python train.py --model="audio captioner" --dataset="synthesised imitations of 52 everyday sounds, one a clip" --train_examples=39062 --gain_aug_db=6 --noise_aug=0.002 --n_mels=64 --hop_length=320 --input="log_mel" --spec_augment=true --win_length=400 --tokenizer="word" --vocab_size=91 --encoder_arch="efficientnet" --encoder_norm="batchnorm" --encoder_activation="relu" --encoder_channel_attention="se" --encoder_drop_path=0.2 --encoder_depths=[2, 5, 5] --encoder_kernel_size=5 --encoder_stem="single" --encoder_expansion=3 --encoder_widths=[40, 64, 120] --fusion="prefix" --label_smoothing=0.05 --decoder_width=128 --decoder_layers=6 --decoder_norm="layernorm" --decoder_norm_position="pre" --decoder_activation="silu" --decoder_mlp_ratio=4 --decoder_head_dim=64 --decoder_fused_qkv=true --decoder_bias="none" --decoder_qk_norm=false --decoder_parallel_block=false --decoder_inner_norm=false --decoder_positions="learned" --decoder_prefix_bidirectional=true --decoder_connector="linear" --decoder_tie_embeddings=false --init="lecun_normal" --residual_init="scaled_by_depth" --optimizer="adamw" --learning_rate=0.0019 --beta1=0.8 --beta2=0.999 --eps=1e-08 --max_steps=5200 --batch_size=512 --epochs=68.2 --lr_schedule="cosine" --final_lr_fraction=0.05 --warmup_steps=150 --weight_decay=0.1
Rows from block 5 of the audio encoder, named by matrix and row number. Each number is 500 + 40 x the weight over its row's rms, rounded and kept within 0 to 999. All counts start at 0. Numbers have three digits each. After the name is the row's rms in percent of the matrix's.
# fc1: squeeze-excite reduce (encoder.blocks.5.se.fc1.weight, 12x192), inputs 64-127
fc1.0 080:473430482513535449501471533470582547417525540535437478483519531411496540454445515528504545478555528422516466542493498508458549515468532485447497517517415417426544521431509476514508502466473503
fc1.1 065:525456551520514527533422502500564525515434476496513480556491444567456550509395491438495519500403502515433441519534477431459491465478577476532499561490475514400490510473454521519506539490522510
fc1.2 112:574455504493493571495557583482456530453481486547501505501566547503502479563510451550511436498459520451470469450560521480571511480527492538523505485420452576468443571501597505494467483527496511
fc1.3 073:538503478562531478497495471541468475573553500488430501447436503430504474524514482461559508525470518528503526462458455448544514552463608525420468427450512542462471506483504523464508508488526521
fc1.4 115:595453566469515486506487539495531469464520477544519513438516520550510491508487519540476466535453474424474498518563516529526502526506444525409482518515510495399455461499541501456488554554528500
fc1.5 072:528492528542493476460524491487546434497465470541531491543472559482507502434534529490497487554510505576455518449480443462449541530469467515503507521480440505409476539448508509435516537518541464
fc1.6 069:456473520525442494479525454497433472509481512470504525481525485519450489431520525463548479484478470476501465525470483471520538470532517516509513497543497551448464509528451474453490522582579631
fc1.7 147:534505507518464579514534518548528435535552496464548522571476495482513487420539403503533449532473536563508544477430517532532428464512591497524534527565534504518553478502504492444537517523501489
fc1.8 140:511475468481545491494522545467494539508466514524492510488525594493495476555537498506566530550481497412477459504563536536481519513513415495515453535485474465403484418541561489494517514510475500
fc1.9 128:509500519535448601525563470539500451519569490450501524464485433516531493424546508539455512481553576566556504494449484514547478420526528481523526489517569542527493561475535477529491490505471537
fc1.10 081:501445466503573528490526571488567478498554456515483485520475545466457501494471491525429537528461492444495462481570512478504488468505486520476456555481481585461421507459520519453468563432499467
fc1.11 066:432567530427459508497511506524536453490535503519498517474491479570472469534568470533526462482554502530472562537509487490486548453508496453477453467449538482513509495554503509444490468501512439